From a checkpoint of a small audio captioner.
Data: trained on synthesised imitations of 52 everyday sounds, one a clip, 39062 training examples, 24.6 epochs.
Rows from block 7 of the text decoder, named by matrix and row number. Each number is 128 + 32 x the weight over its row's rms, rounded and kept within 0 to 255. All counts start at 0. Numbers have three digits each. After the name is the row's rms in percent of the matrix's.
# fc2: MLP down (decoder.blocks.7.mlp.fc2.weight, 128x512), inputs 0-56
fc2.0 097:106135138161115098116130152082118173161181102170121143126168079152126152138116104104102142101095174148112203143159096188055114146075155159072122091132100150092179150119157
fc2.1 096:146144123161118126096124087151069104119100120147058144139098106124053066125152122224115102099097144072101118068149129171067153101163129130102159160116081083120086066222123
fc2.2 098:084131115102145126124158126134122098142106094118080157165096161092077100124108156059147164061127095129104102141148159134116121168117116138152079163183180155161074114133104
fc2.3 102:116116076100085102111090163183126099156116116139175122144130145109133135126168177067094127140149152197106097037145101184165138116141123081108158061159164126126060099123145
fc2.4 102:118167146131081150111181145130080063084113106159179151165194105132185091159127166085129086104133146112138137203108157119120096145150101171115082181148129140119103101138170
fc2.5 097:128130087111135101166108096089151125141157102158126171162092108063177168159150117138161099077100101155085158180107153084120141195140097122141136096153163067142103096159114
fc2.6 100:122108170162113133137175138163205163149195129108143140140088142172125152156174043144192142163118151099146191102148127127161172114165128130148137210145062131133153204110104
fc2.7 091:095113166147098107087074136085126176131131056134094132148093128127108172111128125128174175103173122071152179103085173129132083136113112138121130121187159165109122167107176
fc2.8 100:086080104125089156106145138133117170159147044104144124108170101117155160120070147155167167104139125146135167089102107113094143127130108166119113103047094191125168128198139
fc2.9 101:108142138133091159162139124193163100172092148079169151139103084129110147104136098159157118132103097109182136084080117147091084104152165105133128154144133198131218126087101
fc2.10 100:091105139160139135168158139117127115127177118092152108132182212082133151170116120157126098133131135125098133097176118125071160154129139160089185109043084142184106154129125
fc2.11 102:156172196107201151160072181116112113191149107080106105136160130169158074129086101162146149080128176117106136148115131119146129155099176083160128102107125094185141138108128
fc2.12 103:125141190159129108145104134106128137089121149093149151202109131113131076127115150151092060181136103132102148162142097096092108097101129137148184138151111148126147124076158
fc2.13 101:124178162123106140097130176132091162107201173096120067130119210173090144102092111061127174133076100132120168140087129179152190156134133136127104086073142172095177130130109
fc2.14 103:180144130171105118136116115163110156101177061118126087132122162155145088087118193062109112115113135104169113189099088121132100160130071133103152107136124165121142161073113
fc2.15 103:121106140043109065162073104121114075117113139101078129151109137161113150129159093095171129144169166069165142131111055121195105185211128077168078105096131144102089138135173
fc2.16 102:155149158085128159073129146102169157128072115147128117141135108096105108104132102135122149145170105078136091025098153100075101132131110066151095138158122044108111059141174
fc2.17 093:133119134118073117134145158189101120133112110130105103121148157155143106141094130119109145095123142124112116151149156120154128157152100169134156087076103165093148098117083
fc2.18 096:156082109127090124184072129131130104083140188200136151101069064088129130098172105113132092067206088123113122114183122172194184151140092071123096115132130119053146108106145
fc2.19 097:107106111113061145152112145148155141179117148131135119123160133131104141140114158096100082134143107132103197057104124137128157151098128135127106105170109076090163135133156
fc2.20 100:080151113164103056141132105141156155138100094095104096133150101097029175144140098153070172076083093099172120124135168051175105131132102173116140152096148163101083107095090
fc2.21 106:102092122165109170104186222156156140077128155084148157144086145088136076136128148081136182103121121087119101095138132148152075165097172115166155103146129087089142167145160
fc2.22 104:095104122154096208195140173066173152160124054120070094147148134099167101110140126054182146194137133088115113177145082104191073152116120125151177183128125116106139149098066
fc2.23 096:164137132114156115085147153083116179041111117145165189130178114162175144090139111096124125049127060090116176068234136129135186152146210150137125186088154168091167115077131
fc2.24 094:154129124110147087171105096120135120109124105062129077153131136082157101089113154167121123136097139132141085110145125111056135120148132137094097101135147158090118220202124
fc2.25 100:085105140124079158126112143140078083114153079131148083079134157124175133113106118084157088162149132169094158126160142123145173074112148205080145168145172161124187176170086
fc2.26 105:159145149145091148111169135120130089133151103102128143100097093119144131126170105058089132191126087152097091141189114071100142060121128051096114163142155105168135140167179
fc2.27 104:092139078101155113129133092135173080113116115165173164102135149164155113117077136100173173107127075169130169184175149076108148096084156150142135128196132103116140099121132
fc2.28 091:180160142092104168129095147054145104162111110164120121102143123185084073084136175112153129118106131167142146023138128121202122160114174068107089159158157154182175106115100
fc2.29 098:191153111134128117135166102121099140067167110060088112101153159099096162106138174119094196111170121139115176136142188143154118182198114143090128134148190136107086134109091
fc2.30 099:115121165102143166099119156187150146153091191082107091104145099139154083119143132142109113143108119128159135155103150030130097134089147014091100114126113136069160044129148
fc2.31 097:176141045157148186133129137108128158112149148146172118116135148179131077152123033103165139135134106112140127136173188141175139106119091123187145142135160081179113086145127
fc2.32 099:107165144132154125115179070180145226098122127093141147042131138108085106126139189148089131082118138127141132109128132084163066092130099130171151091143139146135131134098135
fc2.33 105:092122119116089150145166112171159126193129177135075119173092103174157185148102121171059111101107140159094079140143106097128142099164167137137114108087125108089062096093104
fc2.34 097:116129161155189122113113088132145094152123141163103136103075155129137119176105146138133132117107086120116125179135146098116094083133199128179127147122109130132118156091103
fc2.35 094:118054135151095146119146155152133080123156064114152128122133133106095120143084179110116074168154077139176179071143149125052138091154140088130178146067108137128075124104130
fc2.36 107:179091125116108129119195091110164160107178176143092123122088157146125140098174115125119095132154163074137097109069170101098108099120081155117140107095177168181110048123148
fc2.37 102:153125190157140094126112147090148172073118159169163172132145195120105115089095128116097102134166148117159150102101156134116143057112132106092135166120118091182111089127116
fc2.38 102:101134173111141108158087127098138146114156115125155071155087122196127135104070201117144125137141097161202132115060175098136081132089117167157114127104092134142141120145153
fc2.39 104:126044151117168110090113136131124107170140086106122102150122120105115109170147081141087192133069117150107113108113107102105149149092134135146123174144147117130159088107117
fc2.40 106:085166115126110153130120077121074134118043111139147099165180169127174079164138156069163105139115092159184145123123193126110125117137197117163179115154115170181109130230105
fc2.41 099:135167132086108123095061133123164161146070176135122096118065101143126088125191105156166198132091109176125171135168114126141166116134129157127126097132160142141182087127108
fc2.42 096:163128157090155149069207127107082087133115091055124122190165113155129165135117141079114099094116111162109143105123138160119133105109125119132084097121152117113184105160094
fc2.43 101:116097145125115154128140075140156153107151101095126163146112144138095108135133122125139130089128093161199142106103147105096129189114103133158130171144094108131099101120120
fc2.44 104:124169080130158186103099105184168156094113165160108170116188093096159097111185112102116083142114100178139099100118150150162056156126147117132107101176164157140164112134169
fc2.45 099:160129044118119132105131173210089166164197115066131151092128107135175096176122136148115146125145152192098159153080166122182161137142070100192109101155140159097162124117138
fc2.46 103:068095142111113200159160172138129075160102138149115121173099066137195105093104196138132163167135143129133171122160084110106103121140144099137128134172113138158138137177131
fc2.47 102:116107142147114113146073159137142099100145111063147131146127135167101119106142137122153135166192127111126107080137091174144139088145157160135209096159133144158165097150127
fc2.48 100:090100081124109140138149168117125122161042150120107121095132159181163133152120119164153207122089181146149110138064114114124112127144095163140119128141111162166124105154128
fc2.49 099:115155140087136151148154094141135134093128105143123102163083186088067109102122138097113157122162192137067162138121098167153084131086137101078109101109117150177055168068120
fc2.50 092:088112090191143159074172166123107154104142136188100093164144107099190127133108154154087098153128123176106144111055095150149136134127141087119148116088132175125127130137113
fc2.51 101:086052184183082131135086149148115122136160163137140083077047132138128117103129119153118092099159159169143226130098184142204121148164082095136135125160056120150153136135115
fc2.52 107:147147092078119155111122122124094073117137202173184125155156090164152097128185116144110137181165119172114145102096139182101133109057114168118091145144131134152201070141214
fc2.53 104:130127146183052076104155125117067114099110178147094169124167113171142142152125173073112153133112165144125148140096154178159137111092146131125064175145094158162171125152067
fc2.54 094:147145150157130067132118132135117140141109165126114079078115139135196131129126104079123090112160121126117147088063104103187113140118195099128138174124159156123112117145110
fc2.55 102:113100181153096114119112131124178145174106171140062093098146183133154125098129099050120109184102147099169178096119140140152023148090118160121119071155179115085135102151094
fc2.56 108:104085123099139164186099112124134116090164099138104125145130097162124114129159110081095095121106159101103154128193112153153116073112126174151135124192130170098165143137166
fc2.57 093:151095110072178101025131187128117083155098144139113127070115121168114095199171140164152127109103135134176096140159148176171129123096153176114096150153165103141195139121093
fc2.58 097:086160140143099163105134106104077118108107169152125158112146113139131183085124179101088131081081126123109106145160171126073126094134106094129153073089134188090106124138169
fc2.59 105:147128062130161122108115084154196187183110110142181097092211168114094107150122122108105160136105165141161121123195082068142158149139109114139085062101128124092102104123139
fc2.60 102:102118121059191099178146129133175152105150183165106130099104106069099124100083139151120168095105177121145146138152123095108094095129066134132097139111096097088124127107086
fc2.61 100:102149171112127117135148121059125113123095165150101125078086170104081124117141128116129209123107116110151138117097109074213131106105126117133092157142134077117102130133095
fc2.62 100:140127136072145160146124152103161108132141103038152123127115106146119089093172127122104149150126116150143134110180080141046123140136122132171126106125171122125106094136119
fc2.63 097:104089055105153122222145199098100077140118117121170116182102090089117119145122137124157134121102120152134100124116095120150139074145048176091158114176165197124126113080133
fc2.64 106:147178152158210118141207104079089164210170124130143105150111147167140156122103115128147154164156134138156091112149115127141132144126090131170093191158128103136112140093122
fc2.65 100:126131140099142113134114110102117192188115119150203149153122158137173113140094160145125153128117131148150145168131141104163135103118058124146150174135112166161135132137062
fc2.66 101:154175121104090116146107159146086105147139150089117123114116095044095145113127120118117118150124069181123118152100092117152075114108129102110134162146103123150146127097162
fc2.67 091:151124172127148136175121142039106195150138131091141136175127079147138153128108125159135122108128132146131058197076071213094184137178119097121149117129196166113149115105155
fc2.68 099:157135116122164161124133140122160108117152051168093158090116178155150122151159115085075105165152113192133113139121117134174129170156185145176133144125154123178106141178165
fc2.69 097:149111138132164082093097143156088074142142124143165113078166106166158086132106168159152153131105106072110093158153206092063140078124071137191199115184158105138075092085100
fc2.70 096:151103173217147089099162137155124146134146205147141140132176096130154075121136099166137138111043152067115064159167126169088171110179148124151133157097118148104129139127145
fc2.71 100:140096170111121192129163166128167209176173104136061118093170095162136150147107100115160123135085170106175110192145194150138122112123121118138112119228143166160108155116079
fc2.72 095:055094151161154113100128151084152116091116079170112133169143152102118160156169100109139121128138133103151122191073170113115176080113149158097100109153127151102058105122097
fc2.73 094:105076128157073158105151118121112085185135139190124131104136031079161117139127070094121074184076108134129133123127141145126156173187109186179150198140124108126168117163212
fc2.74 099:136100092167160105074116090141136158137075170152109127081169109130115133131150171145186160223106086148061068097114138124134105152101085182156112145140114096090163138152109
fc2.75 099:113165124129064104103130106127125124140069091149135144088158132107079187159107123050129093173132130129150120138151164105118110140147070122148182167123184107148103155116158
fc2.76 098:117108171094106136109076130124165099115126156113196134085083063107117117173114129154106075118108118164119113111113141129164096166199136153147157127107113128140167113152115
fc2.77 101:060139120069188110118127131091176163142153190110072062143066153085120195126091085175112143185187150116078176084159076124158153138123129095161131149107173116108143107141113
fc2.78 102:120144190196082164083167097068113137127144119135120132162145141142098139060099153157181114065075136161101115123148108147101121133160120096194103133103102130091159118061119
fc2.79 106:115083096108112136137117115117119120112134124088155178104165105069162124184161116137099135196070056110127096113122084128183159124147142144131180092101146093152115169131143
fc2.80 098:134181147105159128141134201081116092057001145151117087147092153139128181133103120119154123162118101122143132098053081139163191133106109143205113176132106108170081158092126
fc2.81 097:144120121125082193113098120196149166096155122123132118119113155150109118172128192088121145175075147141139120117162148159095090139119139130176128130083167154142118136142154
fc2.82 091:144074169077110096122154126137123107111158150148153152164134117076137130092151079140160085175171220107093093129096105128159218144173098201130137077094119121184066178109085
fc2.83 099:102095111122157058172112140148192110098114068108108137147108144105130073129120114136082155172159130212158136090112159078161135123112117121132164130125159084153187144143174
fc2.84 094:101125096134112124164179103133095149131180155106132129083130129132124151117155107071116138116164175103115133117124041166184147133133141141072151113106210143136126115134095
fc2.85 098:151164093093182126158088176172165153123087123179143141099117132093087129107157123146145098092085144211152146133091192100066141107011123105121170146131142184174150108144188
fc2.86 099:117139190167101083117138084116162150145116122121175149122153142121203130149115172144090098170121155143140102164121136110082153114066118131109160178168098053153183095097140
fc2.87 105:094078124151125124130100167173153170131103131174144110126112148159095176155154138118138158163159135113169075118163134124189116144150189138150094159124179141156106171126178
fc2.88 105:105140145098093136133105093113115063119104136070145128165150152153131199116096087121056141170111080106184135136114111113116148081166188109070140181129176164081089129117152
fc2.89 096:175111126120104145120130140105148147133151128137157099086163112132155192108160172143112134176180151107152121152076138078152141158127122131020158086143100131142168158117130
fc2.90 101:113116144111139137142136143123087127159130123187141166126139071084087126128101174077122148161134105200104108148121161177144118197145104088158122121199172102112107112155152
fc2.91 099:167126157144148100120079165120136145060141147136096110139113155186139103057084179147106154182088141124132158100111111167147113138159141104148143071089105109133124148114088
fc2.92 109:175124138166131070153113103162164111148103128137159152174164141075160111156161174152115078155143092125099144108151114098095091116103171117147138163089112113145105105123212
fc2.93 100:071085132105162095117088087189110081139075150120110122194114155115118154126143145113089106135141134169130118076074221101161175184118144174105143168124154106156122143089097
fc2.94 103:144162097168157153153174129133118059175156221138131113123151138136132052100136104152174157074155096134127101113103146117130146058144097081144178187170062075125137082105125
fc2.95 099:169133147083142126180095126140116112117107060113095117126105123125097143152103092104127185127093173137172130136118171131120149135133146113093138067152104151120181129150133
fc2.96 104:153122127065166192109137062142132122197168160126123131143136126138143136120111150155049087145154150152093073102166108122122143104145164136081131104195190158135104102161188
fc2.97 102:159105092128105144087144128181110125160136084062087117059122157119157124088105105113149132108105097121121172111108110131121148097071097179089131155061078155119141218129138
fc2.98 098:174165206130126087124155175175096120120077109124117118163132174161105105152124127115146162200156099151172126073193160175138104119133123139131104180104133127173101147132115
fc2.99 097:125167149153115137188116083103145068181096140136106156111145147116154165130088136163088131053084138071125164154219089134134105114145121086080132108125124111143071121155136
fc2.100 101:129118131089127120206154166047152083142144135072099123159150131140082190141081139055105161125073099130077129123152099085035087117074110126131167101151187119122099132169147
fc2.101 099:114085128173115123194143111155142137127119142147058149126110210149149143136131131077099155088123156113113196109147141094141142079141112146151160049101139127152103172104136
fc2.102 100:103139129074120115108119111151093097125167156096085152131111134139150156130174124181102151078087133131133056157153140156118173121160119109150112048130111116204080146134115
fc2.103 100:139129167124151141152130148087145099115152129111131177206123156121150122107149105174071117119138101098186131148123177125140200146124123070173113125076152146067083143112182
fc2.104 099:142097096103126196123113125152122106143132114100054152185188118172168133120087110179122163133098184096064131109103175137160108136214122150177162096082144119182131126120084
fc2.105 097:069043099132104125146156175064111072127123099054189155090113067057118110054117103124129072095149101160141157147147125143103122098084121111111056150155134174162131183156101
fc2.106 098:147069101097100118179206116153147088063088136104171154211107109145131135130141119139173146053178093119135117187153155120140155191165139161087163184123103120132132116142122
fc2.107 108:104081122148144123099105143152146155116072099097135164133172130187125148091091133158151152195134109139089147129155136183125165120130111126073146134142158138118146148114090
fc2.108 094:153158157088123127141139090157111078134083125197082160173110128157116108126192117163149078111065128130133183171119167119137119133198127116109139155089107173131107133093139
fc2.109 102:152175101153140140093107132176151113096119167107146155137158166131107151156105137126105008165129057063117092154110164154130131155152092153128157190125144145158136146110136
fc2.110 101:195130160121178160129099125091118091116092121085097089071102103110085086150127132133107102169096152127126130153144163181112140127089163112123111182121085165079118180095164
fc2.111 103:132103149157122128123111147164170130110107110129115108130157116149140028111157103136081115134133139112166112155143133146122116148138116115117156125122129112116149155105145
fc2.112 105:163177113145131165117107160189121177098106145134128136162162100157141141124134138156106182095099162138189105122119100161116133143164058121155093151110085135065102132143073
fc2.113 102:125102109106102090160188108162117140115086152150158085149126140113128060109144146125202125108145166110097118159102133097097090171114157133173163199095116098150205080153142
fc2.114 105:112208087105095141189075147082128130102175087138211169156112128133142131139159142130140098078146112167147092137079066132174125153095099109146102161129134106187187123118164
fc2.115 098:148167110148085130156118144160066101075169071124156137106129105107104130120107107082172131107152139107134126165099090125158047135134091198115148172131157116138115136126151
fc2.116 100:167101091219167150175111133077155106178047122061074133162129096161110133148082107130170201076148099132139127134172111105116089108110127117154093137129109112090080142100118
fc2.117 096:053134048148098110109138154146127193135142096070182097065124116067132128116198102154096108081101074075119138180119107117148095133131117168118091104096117122120146127171168
fc2.118 100:168117125187118162120075095101130124114082071135173153134213120148142131109118150127120053122115179176095178116038143130117108136088145201100136126129140130141173123153102
fc2.119 104:156130180132109154095129126096053127141131143166112082122063065079119167106124089121133125114135161112090071126115111155128169088121157130118129148113087119121189101176124
fc2.120 098:118161164140093149106093137143153132133165093111156104170139161126108154113131097096153141130160103104094034090124075148098123098119054132072152092129098125137072101183111
fc2.121 094:089153130198140130089109137144069137087164105156114088120130107152179158174136044171151153087141124110091177183140133165121120090157131148108099159092054112109156152123141
fc2.122 104:177128070115148143156156115082113142111106125096117156099120123156090075149079137104169126167171176172155100181091145168098160129190169114155159169163172109130125149146155
fc2.123 101:155081145091142128138103118123151160133091152154111206101118114145089223144141142154125114184150121158156133139119130124093102201118148119101188125116093103126125106117145
fc2.124 101:074134127100090108143145166118087078108110135157158081157122107181141103107150130125175130162114098083127161133169128125064146141137167141149103151126133049107149111100107
fc2.125 110:125111131081111132149134080136180140138152086127143132159122126102107120118165057074135134115215139052094111095083061167083162085166164140144153148088161148097096158108124
fc2.126 101:159127160144152086167121120095094139112152043064116141162128152059171154130087195123144162123138088145147055102088107138104170099112114101102110149162178086036110141165121
fc2.127 097:091132150111121085170139155128184078189071087118134097154115094136082146062090136098112186121101112095158127177165134178078132128095200122072105166127139084082142134145100